python train.py --image_size=64 --tokenizer="word" --encoder_stem="single" --decoder_activation="quick_gelu" --decoder_bias="none" --adamw_lr_other_params=0.0013 --max_steps=2900 --final_lr_fraction=0.01 --adamw_weight_decay_other_params=0.05
Rows from block 10 of the image encoder of a small image captioner, named by matrix and row number. Rows with one number belong to one channel. Each number is 500 + 50 x the weight over its row's rms, rounded and kept within 0 to 999. All counts start at 0. Numbers have three digits each.
After each channel's rows are labels from the 100 images, of 14976, where the channel reaches its highest value: "peak at" is the part of the image that holds the peak; "responds to" is what is common among them. Only what is clearly more common there than usual is listed. The data: rosettes with rotational symmetry.
# convs1: grouped (16 groups) 3x3 conv (encoder.blocks.10.convs.1.weight, 288x18x3x3, each kernel summed), inputs within the group 0-17
# convs2: expand pointwise conv (encoder.blocks.10.convs.2.weight, 576x288x1x1, transposed), outputs 0-115

convs1.42:546552389476521514489517554573433481447503517481402491
convs2.42:541511538501600483501597438518481503547475551525445498553531527491557462568493438503420519492562579591430536469546514533450427492465456441459521522507530634498550526479534544415492370543498494556538530550423500470563472509548556548543527549504546548410499504527498445441474482476511471534469508475507485534521480476448580478453531468470600520562478
peak at: top left; top centre
responds to: vivid; warm

convs1.90:548545448413553526469477516457500532517384457552558525
convs2.90:472413479495521416502554568432551521537498535526512493539544567541503480527413562470422557504483598498436519455505608462461553562503542463501617551542545606501598435433486537371509588571448435474504516488416524510479549489592522548512511486624457496452548490511490394547440508467464520499456550564537449567431480451427541560520436530507532581533518
peak at: top left
responds to: warm; vivid

convs1.8:480553613521550484589514428487572459525475527527547473
convs2.8:643401410568515536455543494508473455510467535536408493570515405508582473542514549629545465530426457535502529550490532456459521525542527479453461462490500450471540486528524479508599489441495475492513478426518573468516544419461481540540514508468542451463446490444500599423490535517522452497430543501582510544457437426551473482490518467488530524522500
peak at: top left; middle left
responds to: vivid; warm

convs1.98:532481502476519508429383523507459421460497484450404459
convs2.98:494478459435543451441578446403588529447427519522438556463491596504512444455447483598470595473477549560492458568512521452467490510547501459431516464544632468422579569479412594553586460553495516442517529447565493545583492518428533434497492625494524454465430419472556492487499394517473567496562483416501606502513530471525442459424481513441570503582437
peak at: middle left
responds to: vivid

convs1.53:474553506540484603545527493386511518539431487526424496
convs2.53:508567540498461545530503501473420529491525503496461482466516472458427538472527490495501401481435491473526440494409487565537554456483551507507486500460537475534469532471545483551396473480469404453561392477463540470448513462484491536498485461501532463486496548505475522543491483460466437414535528511469470458579406362461543503619519441432471493405515
peak at: middle right
responds to: warm

convs1.14:513507494441606501460515514490557508529549513456572619
convs2.14:493464509504513570502521488438617522512522502506380493522543479500473564500441532414478562479464544528512454482519436502502550571422460531473491551475492463521484470465448570526562497447422500489588459513394428517560538466435525593511469456425426557408527525459518505519509543468444601526372492382515585507525492494637575607565491619455564479520566
peak at: middle left
responds to: warm

convs1.237:462394472525538506564546555507542478396484521505518422
convs2.237:486483444364453561511429547506464475445422505576475420466494476470517524438446468514449512507457468503600505435449506474494457462517534429593393476426566420552415517520473443501379524471500618446569419485468505459567480519532505492496445451483509505500470503463463519541559487502494504432484397493513463509546411408370562398525548471585426464402431
peak at: top right
responds to: warm

convs1.248:520514480440452451471432440510420490504405503544406513
convs2.248:563570475522621481535436531458477537444474569500538482542574509521519507574607513477469518577576537544515599504462536518513483550553403586477475459492549453506461558559564459426614492481525585563505505526449510510513524556468490576483345532450534515507440550536533478491524529539486489434468527596488583521551552523552464510586578536523499520528480
peak at: centre; middle right
responds to: warm

convs1.62:411500513455520468497441434451399509486507475416528435
convs2.62:469510454501465517432340517518498437495475536465559485522518485466496488552596625491532510562480474523504534672524516560510445470500593597423556516556502588563517494508525542488490577526486519518528592527527468533473409484547549461541510498446507409467522488575515509494468523539529463576587514576543460447517500525456426528440513516556513496515438
peak at: bottom right; bottom centre
responds to: earthy; three-fold

convs1.5:488500636545472517529486510455412501495488576560467461
convs2.5:418458517502449487487443533471477499432526456421459433527465473468475474498512469482483515504465424445543466478518410479522436493486510460648472475462559458446456563463443500553469498477508480459514459476540481428571522475484532477510515529341465500528484453481500610395507473452468512509482545498562532419516411553534446486450425504527480419441531
peak at: top centre
responds to: pinwheel; six-fold

convs1.107:543522466501600454463473452404497483464466446510592538
convs2.107:496548394538487475439527516508484510546449512524470456550498528494498478508466569412590480503497496518520453499503482469489551463445605485476468546515539630485449560497486529539520578479465474544531571504558459598459563413482451549511547505524474565529447555491544485509540501489458595509446474614508489536537533511560449446461481512562581535588555
peak at: middle left
responds to: warm

convs1.75:481469519601468543415439439432536481434504443467501479
convs2.75:465561568472507531576542528479637442454387493524506574550567604553474513494482492575499528516490566564487553525538530481520394605571465454470550461556542559443502427601375536499547484525536476500509435541491503578519555458508517483462511553519501453461497602589525524417583552590494456552565601543505431467450577627510493527509464517464548485513417
peak at: bottom left
responds to: warm; five-fold

convs1.182:613484483500459448508447483435543470422508469523404480
convs2.182:549481501562437514580617551568478588461450500596481528491553535565593407499572555605552452469455600481590498549558570574514450522453529478489480595557517567561513538573543512424487546580464542561496550460506617499485519598491478492459590522466477555493548571516465650575515453500483495465576478458520469466555553479539508550637638416494437482525505
peak at: top right
responds to: warm

convs1.284:497579469545425450515431444487523495439458504412473431
convs2.284:489509471442449523562603483540561559590503539500556555483541582523491532547476593419559508555538538494443553448452519446470538508527457546554523481526475566540496495524507496543533492519518384498542635448515518482539503490511499471525516418541543459476491496570588464458452499511524513501512474580456544517495521495535491545470526471456539579529443
peak at: bottom left
responds to: vivid; three-fold

convs1.3:432508479515481422472516488471442426517510373536539446
convs2.3:468542449449540480507511507526501588408488456445519583474426526530509487468496519445473475494555546463481576506546489478497530497590560498441511456556559560501564460446437519489542484627484476582478529567564480521440428526490552475484520535489537530572480385597577438448531567579618495493567481608482509432464546586525454506377476511453545485608502
peak at: top centre
responds to: warm; four-fold

convs1.113:456397451526503514532494522354534522461546516489518491
convs2.113:522526601591539468499437414443468499510551523516500561570514518533546517557451495504536496589577492438485437551539515534409601549499459451420543499569505484609547430524406442542555670522547447509536530489433490530469479503491486525527441514567585516524460435503645602506417447575530525611456496521536485435477547508500486480481480505440548480515573
peak at: bottom right
responds to: vivid; three-fold

convs1.163:569466460466485538488576496568510472429539515582599499
convs2.163:536550487493477403504404436413481510593475464504443514540538457502432402513421625453568525483584474493401587412586430442503507441518577505461502502491472517386498495442462381518480541381514474466457590556502419497465521490462414543528570468435476519510477460595522547479482496519542467487431512580398496587498474546520568517520439495496549522504453
peak at: middle right; top right
responds to: warm

convs1.35:450396489521408475436458430492425471471479527489470459
convs2.35:498426513627438430562459544544542564526452619458425568563473482569472513419447655456610617542487463509467518492444571448568503577459476479430581531546510488517541477553431439397554575531498490495566564493521556557478515593449522475516497462515485549535386478612516458504428457486503573586492452532556490540460441518506596501564504540419534526546526
peak at: top left
responds to: four-fold; three-fold

convs1.166:501470456431600536546496488575536471435565475527529426
convs2.166:469548565572524518543491498625534445477579482473503393495567491504380417560468595451594509544503482453415411605461455508550516583494524488473498491425470487506366490421565458446569528434533498473574432426433468467443507471478496565446589560548472527451458501413471463438612504486483486496408454433519581530469488508419514534471420510429468481553562
peak at: middle right
responds to: warm

convs1.275:556424401489434424467428480517510427492458490475525485
convs2.275:436493399416519494486438470458508509546565472465467549508467485478471503458542466551444546528537484505547449559394498466426472469524530491496498507498466421503498558404471434563538514596404513527441513477547554453579505561416491486478381520543471442529417530451500540507521473463537421514552533489522537465602437508466469436457513423547473527552455
peak at: middle left; top centre
responds to: vivid; six-fold

convs1.22:523486547544442568475454408473474543432530519437463420
convs2.22:577599502481605590454615493448511500509469428473428574553345526567473530537443486474517448565564516487548497429533593541498595503547491532658552506526538506419518592501542527508516520401537538453414478513579422531528478523503517461535543479550481503558490505498562524473453498517553462463554472503483534521447494503570489530548499521482541413566467
peak at: top centre
responds to: warm

convs1.95:528526425402477555462503550517503574606554474498481506
convs2.95:473495493460480587465490517521554468434344506475395548442500563526540432441457440561424477507433610485460499526595485477530483527512386542488535472468490508444516522510460443524519529419533396450453481486547457459520475578525458566511582477383481616562565509493552530573501538555474600510604576465537579458445549482542483521493528419479475441514484
peak at: top left
responds to: grey

convs1.177:445551540493491498441424580511432466485464530418421471
convs2.177:508534532459546407513621597415461506405558496410517628515413582544548478433538394525443496531509492464468471515524527502573478512533497491542555486464545474466521507656464423529568559563526557555437564513623493502511448515523446527565546532601491480434507409615500560513420532593506456462498563472554420443479514579410398419415477493543494505501490
peak at: top centre
responds to: warm

convs1.124:524485502467534461508434480484479462412551417481375516
convs2.124:577494488453506518462466474396471577570428520501396550446475533511516449551522472451481519504543554559464618486506582455558432432479384485525624418465564546577531560526502569417471637461530442511524528532508451609451495503525570520536452589622574510477550559545582556506489443482506447458445566535447413509505634575511485505542447558480606466518525
peak at: middle left
responds to: warm

convs1.142:533515549566646498511452486442540509442469466459503474
convs2.142:538550366562492430585478598445530524536544491545473483508554458515467486517444425541543510508464538596490504441533550487398493449503455475422482409361512466519528523433434480483430431439523557526491537503464568517543516497528497503493567585354461550511514449469520466538451435591586472535457474444605483516554472518465523471470543494484533513584536
peak at: top centre
responds to: vivid

convs1.20:551496452366488515395470475474525530518566533525489478
convs2.20:487438500431505469516520540567455368442458562507432426524522511474468468509551458480530498474479540555546480486480493562525497502492587472437573546481505445481508440568455470539503524584463443554438452468466469443517453522475506491503516579494550514508536454472475452480421594537529512473532509572533478423485402457462571466476567473550511400507481
peak at: middle right
responds to: warm; ten-fold

convs1.230:526541525437516447551493550511426435508565426508421438
convs2.230:446452565517435519457481503506432540550473515534435466500532456472556449468422499484475493489467497522496424423485505507485495457493512541540466527461460469598410560554465503467431514440480477393502467509636575597484519401429621510445511502592381468470515588480455506572366431459404415517536525479493488477482458492410525557544460500537422510398506
peak at: top right
responds to: warm

convs1.17:535532459500600505488515469545581534493524518509561623
convs2.17:531535438553545474496507458476462545507441599585546545494498569518523498552518511516590548502483437510475522600515528550473467492498424501517495501489488556419517447408473598532421456479557442527583515550518435446402413518447616499437493509499481582499429505511547499538470556512593553591446497413587541530446563540560541505553532491500508511519513
peak at: bottom right
responds to: warm

convs1.0:466534535583408522492465493532493431575542496564433550
convs2.0:440607589452499459535448490501421515504495480411560535485497487530517446478597458476520428457488544522534525549525454480455436462489582572535489439411493554457601430420447460451493544484435485502496574544473471647492428512669586526431537486461521472468506520568410480563481530490535509502483468430523489528517504490475511509473497418499489472473439
peak at: top centre; top left
responds to: four-fold

convs1.114:495441457534527486539488457498473471441558418501365521
convs2.114:453506452474556483544571474483440516441498458466491486500479468438469343504476437522450621473579516448563459486464516473534432499583568554483483552388501500468574554445447451511517543559480532493492532509566591506525500603533530490480448365414462551446524466474509487538483616536516533455503527392551511554534472530552520528474580593560499525516515
peak at: centre
responds to: warm

convs1.11:552529465513502469553463495531567471467400517517431390
convs2.11:473475434394511443510421498458570497495537518462492533358455515540605471501517422518444545416455540424466513531615450443478549493497432476482497469507553465482468525569487447504439544511516526527470594504495422545489534538514503606435638476569552515529466471477493494518500496559494581560505498490478501469433518561562489584517501458469454523575549
peak at: top left; top centre
responds to: three-fold

convs1.194:577478589440514593478452493472463517412518562494529503
convs2.194:474454493472509536462473521514528539533555512569512491518503530517482445553554479432569546445476461464573615485360509451491463524575553488512516511510524493605555488466521492459541549518591483513430482509467489477536487555408561442495507450473477525439476468547478502491505551459584516527554466550516494583535513572487498402520568482518518530536549
peak at: middle right
responds to: warm

convs1.135:494505465552424444505538496445500573414410441449477511
convs2.135:504464528509505487446573520512509510529468463503559472470509485534511516478591559538506503502458526387449475319545554491510688458533515531456542519534546558454509546606578463431487507520494485499433534450485531557527532514506508505474531543516516461622609589566497523478450471617495481424570492563436441446461455528497426587395461511537501511466518
peak at: bottom centre
responds to: three-fold; vivid

convs1.245:520560475438461476546558441537484410506516500623512514
convs2.245:493487444528529575459441411561486534447444411514541482561498468454467554588562496598525550534527506433477541538487424515447443526416500535426450560477548504497418530464545579417447398513520576494427470466488540470452533520501529561469541474459547489554447522496423534499655412490485607544557477551479503509503476489522573584533451499484480482502530
peak at: top centre; centre
responds to: mirrored; earthy

convs1.132:481501529449407446568452533444518553527445447461418477
convs2.132:536519611521370575417503501496506512472467486526522563549472555462565511471462520594509485494558454394444453484537547577507490443424447472643560464487534513437475487534468548565487571565559558497464434482465518540344362516534484409537479536535414517467537563497525489571568508513420496422559522339488422503595419526385488469410490423460528487470534
peak at: middle left
responds to: off centre; vivid

convs1.279:489418470510458407481445504545484449399481509427528459
convs2.279:453518505513444512535501517525419556462517521482415482536487484570554495491530557547603532568540399565557525562468462566512495526394427402566490531489524485559522457463527470507469508540622545552503522538570463485509456526489463510553479455513467545430522521504538538454477525474480453532450652614515563509458492521534517448524424546550506376577615
peak at: middle left
responds to: warm; eight-fold

convs1.258:427445433471455494426467496478447444494433430513430537
convs2.258:491562559523496490480576530516498545485480494486456555455472550574481545467513450491482557508588439506496605564569575463565490526580450403486473523580535567465533563495532479539471544522501606546522576542460577534537521538571540519536514570553545617549488519579532540555548551529522560522507531543623510521400552609652479576527519497608576542553531
peak at: top right; top centre
responds to: warm

convs1.97:556456483464494576483420478531484562592554452572528479
convs2.97:522476535541597423481502562451472433451409438501501548482409554446551448474481460598559490522389656485552535479563554494505469565522456476479588509514514510518503572597423512583517545500457528458510495428590523461537475486551603502406594542493490558479585547426546557572455542512418530494472533394525494485505509484599506537428527485528510557503453
peak at: middle left
responds to: pinwheel; six-fold

convs1.268:529496510406426506527460482436407415494459501475449547
convs2.268:445464412487483453452466513432428491461497514500556490498484433538478456486512519449573467545592497532512483513530408553511445470544588472493555551456590531464507563543394484473533522493570549541452586532513445536448517505471480537455537475560540518550535572570541537523480444419450531437567524509469586528459567543506492489570415550515490471464452
peak at: middle right
responds to: warm

convs1.89:504457613521460518490447486422525469472467526420545422
convs2.89:576458479449494569533534475496452550526385438483559491489488514543481502505523444473547575533604554507503560500499523521533410507534486563460401542507471531373509521527493511574599549537539454480498562520531518522454556491462515511545501464474480539517622538529589538529416574508552562465590582427535458522483615622534479548541521569614528531516361
peak at: bottom right
responds to: cool

convs1.6:539529528606512464527527533523573505438428555591518488
convs2.6:508415532541504504499562520535502517543460464448414507504460472515495442466596503598515507532426557556508510560581397523559498526480593598560507511522570453516547473477458552606524546485428510476436454413472501406622516535551580559495602518341556500473464445410548583483523508526459605547406565517548484440517538528541477521438496574591528498472510
peak at: top left; middle right
responds to: warm

convs1.133:470521469501480515399460380538454497527565446483481561
convs2.133:417519460498484526455536405415498467392538467424513472530438446468441526483396459439454422489482492434502512581413464491412467431435477496594439516498533425476498503503494452485495480423484498404435454454465377503524424435443476454477441473501464459460524489491497460505519488418472442447519482500476472447476509527454412404541458463408497423437558
peak at: middle right
responds to: warm

convs1.156:513469454465503476529466463416564405445439449514423530
convs2.156:565480354496537475504396520470471546480474547480453509484550433468685464502520624587480571525533449474535537379560509435561555540498585507445487503564502494495530492544476503535512551568537523569461516583559597560519448559569526455494501594391586534471477436569573553488464523545454577473479500534468491504562579538513512511435589486591514501542502
peak at: bottom right
responds to: warm; three-fold

convs1.7:473510554546557550540493555465377572447497516486494562
convs2.7:433547456402522525484431455445542510469495483499614487546527542479404523537414527440514484477569461498478505490401517525535548481505505507434487507589409547503491514578488526453454487424452453495482501509563477483452473476413498530545468442531443441441447506579523315491460466460499482458549486382450537505486518509434523498515477616474517554474476
peak at: middle left
responds to: warm

convs1.38:579517506481531409432505553435575471488469530572453534
convs2.38:448517506514572413576465503621543445420529416527520398520610416465475487449487583518538521549536510513516428582467448514522611510440539481475411449516446455529481590436495494655568458481494499515532445460450499439470478536490469506558453486390535522466393475469485490416523478457482571522443488474496524463491404453497503544395503455470511485529531
peak at: middle right
responds to: warm; ten-fold

convs1.185:454451462534466457387387539484501496479485447526450532
convs2.185:499605528506391495498425479536621505587547508548545483464454515457573477532478322529429467468540474535495520547440650503512485501423470503528493422444553434521447418446493529516530460606489499504595521469501490469568533540435450538553507468463414546421510458533496455534533478535427444421440512508462482398487492501499458482465516549435455477480556
peak at: bottom centre; bottom left
responds to: vivid; three-fold

convs1.4:499472584604534511580472533518517548489489521614513509
convs2.4:558537588580540461502539613552465461464468527495531489463452466478511469438466575550546498544527578516585466436505412522541500518501561576553465451520591476515556521445435605488495471528503562428440481448411496493548305538537484582552580570401529584503555534430511555539527484464508596514478568471575510444477528471642476498425549496553519401509468
peak at: top left
responds to: mirrored

convs1.91:577379480550475503496537567508458582489452453500465476
convs2.91:379521448488521531463507500552457506444487469445565484529414528568486441370502441476497435590534549365491523406497485424571581473529447587469477453675561460450538493531496509483470567483493474459457487495514502448461459557403404430552485474557403545572517535481547492541481519533548498488643495538582517427507474489456487422503437510473485542520508
peak at: top centre; middle left
responds to: vivid; three-fold

convs1.28:494450521460427488423427418529403506438499540527500476
convs2.28:508512537519551534559545520479405429483614574480602536475435489526525445517559361486514556549480529457555544571432545524496483389484486502569516460541494511555471588452469537518482417512442507564488463563536544542477468466490542545518492547454538462519575518531487629467522541496523439387510564557485535605544481510507443408449477508596513517556479
peak at: top left
responds to: cool

convs1.39:457438494421481487451425495531413478453552458426459461
convs2.39:407556373523460489522504495543540527476477505560578482414499479561514544533597478508608575506513439562520526470469463565506514534548561501531472520608541542505480529614497515555515609522538601530538585583595522472453540584568561486526550504509546546549530483595555476588536545545487546555564525493581535512562515539499514519471587446552499523519498
peak at: bottom centre; bottom left
responds to: vivid; five-fold

convs1.99:510454430478469555384389513466513511470459447524494516
convs2.99:448484410434514464551432502548537547483494514488465539524501636492413558421440484562459578509546502445471575519572429525460420544511539529485476534525591525444547552590467538502504420566592521503515513492598440578527466506569505501527556580497586484449469460463517431520479503523441423515515530501486496420479513529495444425416507563579552506488514
peak at: middle left
responds to: pinwheel; warm

convs1.253:438436447444447486447442486527458427496405503515432497
convs2.253:451504460544552535544449470533544529545499512481406435552506499557512447538464674409547611637519454452507545508503492518531522530529532452465472506510447572412514521502481456487424591497511564474581459535513540519519514594556622513548451576483585535456474469483516566499580635500446484521575494452584509497513498563497513668541524545503554564465506
peak at: top centre
responds to: vivid

convs1.263:424482526478458470385471426470443440487489454517547554
convs2.263:541383449570461469515495537578455579603495510522462508435627558539430571597468475520519510468547538530504536569529523557594484505532516511498459588496538573406533462490557635471489515507490464538531519536531573526559581592571592516558400544477482584455514510525607496501519525509484555456502484484547406536439568480508546501533513544555626438579503
peak at: middle right; centre
responds to: warm

convs1.251:477611523449448458421423455494478512477460470516426530
convs2.251:478414538430454417535468539547539495466471497543442484550523557507544473538472468512588529525519500457529479423520531506483516524506439521466484489471576489578472492501478418433431476511537462553501567489496447483539538502529493432486515571379529526490398472508426401514485553464505453510599609469570444444520474456438549491511422522477488485634486
peak at: middle left
responds to: pinwheel; warm

convs1.47:542416456414475506448474450529492554437514489440586465
convs2.47:490507601445402535527478507535473493554522509485466424465493498476480505462500414579537478486461565422447487420569573560506560532544541513617536459552491419591490453479438501587447541524498429429577549475497570467531444568546529552445537521449472504395570460503438475506542568477527547463530524417539545457464487441563467517412484545549453411456508
peak at: top centre
responds to: warm

convs1.18:527510489492427450494521389510466542444595478446477564
convs2.18:437557536512487486538507445470553480439461440453490440474510465479610457449528520470516529534494468601460511517458511415495501624552499531543471457477578412443455452443440600455475549469488398563552490502477536622369444516511534430510476459491535499497504534555538554543432430507450529486431424490491497433422531496474518515499483476498452511509514
peak at: middle right
responds to: warm

convs1.213:458487540534503469467500478481464469463617594441473415
convs2.213:528535474453520557490440505580488529547435481480490544465482532572514497561524515492502579487503560549426572474507478509528538558497493513420504484511575602467505528546456545596478443503556514500538575592528402589533577530514579542507426509448527532584437519595569514508539482643564461489466659570515567542471576573516500575458482542504570518533511
peak at: bottom right; middle right
responds to: cool

convs1.172:414574532501422516443524521484446491496450449482417431
convs2.172:532521516457506625522494588549564582468502530532488498509492520532504521544513447534601579531478555464469542504471496586597517524504456498484572519544483605488479505569472495445548608430484510524540572516590509588510459533626645533465502561509524568508497463587497510436495488508491576526492486454554476477418529496497458459436588570560506440507504
peak at: top centre
responds to: pinwheel; warm

convs1.150:544483564520462575505538482556540580480614541516466543
convs2.150:459523594520527458502498461478528575464421594466622510475492527573506428518570469530525480528542427505494527557473454396459467512490456456385495471563541532460593425534489535525497525505519534536503521587474506498515519575527524449530542478528506524475539482621513429523459465474490437539480552464556611506494493509471497530449427462474463552499480
peak at: top right
responds to: warm

convs1.76:504498537469500489401477439376583482476533468518555494
convs2.76:517426492511496596440502516445531479461496424508480451527452460458456452552467439453436468450428536481529377372455598515458493476418446573442463532486522515553477589505501546458576396435479511445446403426502491445460472428524491497445500411478458417524464493477470511509497511501433517407514411553438550512557424469444525475546520401550448495497497
peak at: middle right
responds to: warm

convs1.10:564495508523500484556503466563528470487446583615444440
convs2.10:550440515454396479473479446557491587539445495466412605384471520499598455502576462529473407483476548550531465518625516457505562561513474609476513373605583531501533477519478513564443442494498475489445490484420458522555498551568539577463595536515544534514579468438535500521651558562525510518492487575469436496464550556546452649451432494531534448560552
peak at: top left
responds to: four-fold; five-fold

convs1.136:553545492440439457572425525464540485478497397493469433
convs2.136:511624505530532578528495476574554582467501443492430546536459482524542403592471549492571484507506489559521517588401502431599395512522493468556440456511452477546511431387588621535428568442527505487464509470414494517514507466510479568500539523563450486429579511511513459538513475449510503518506473422540450511485586510503471488411537514504429374493554
peak at: bottom centre; bottom left
responds to: three-fold; vivid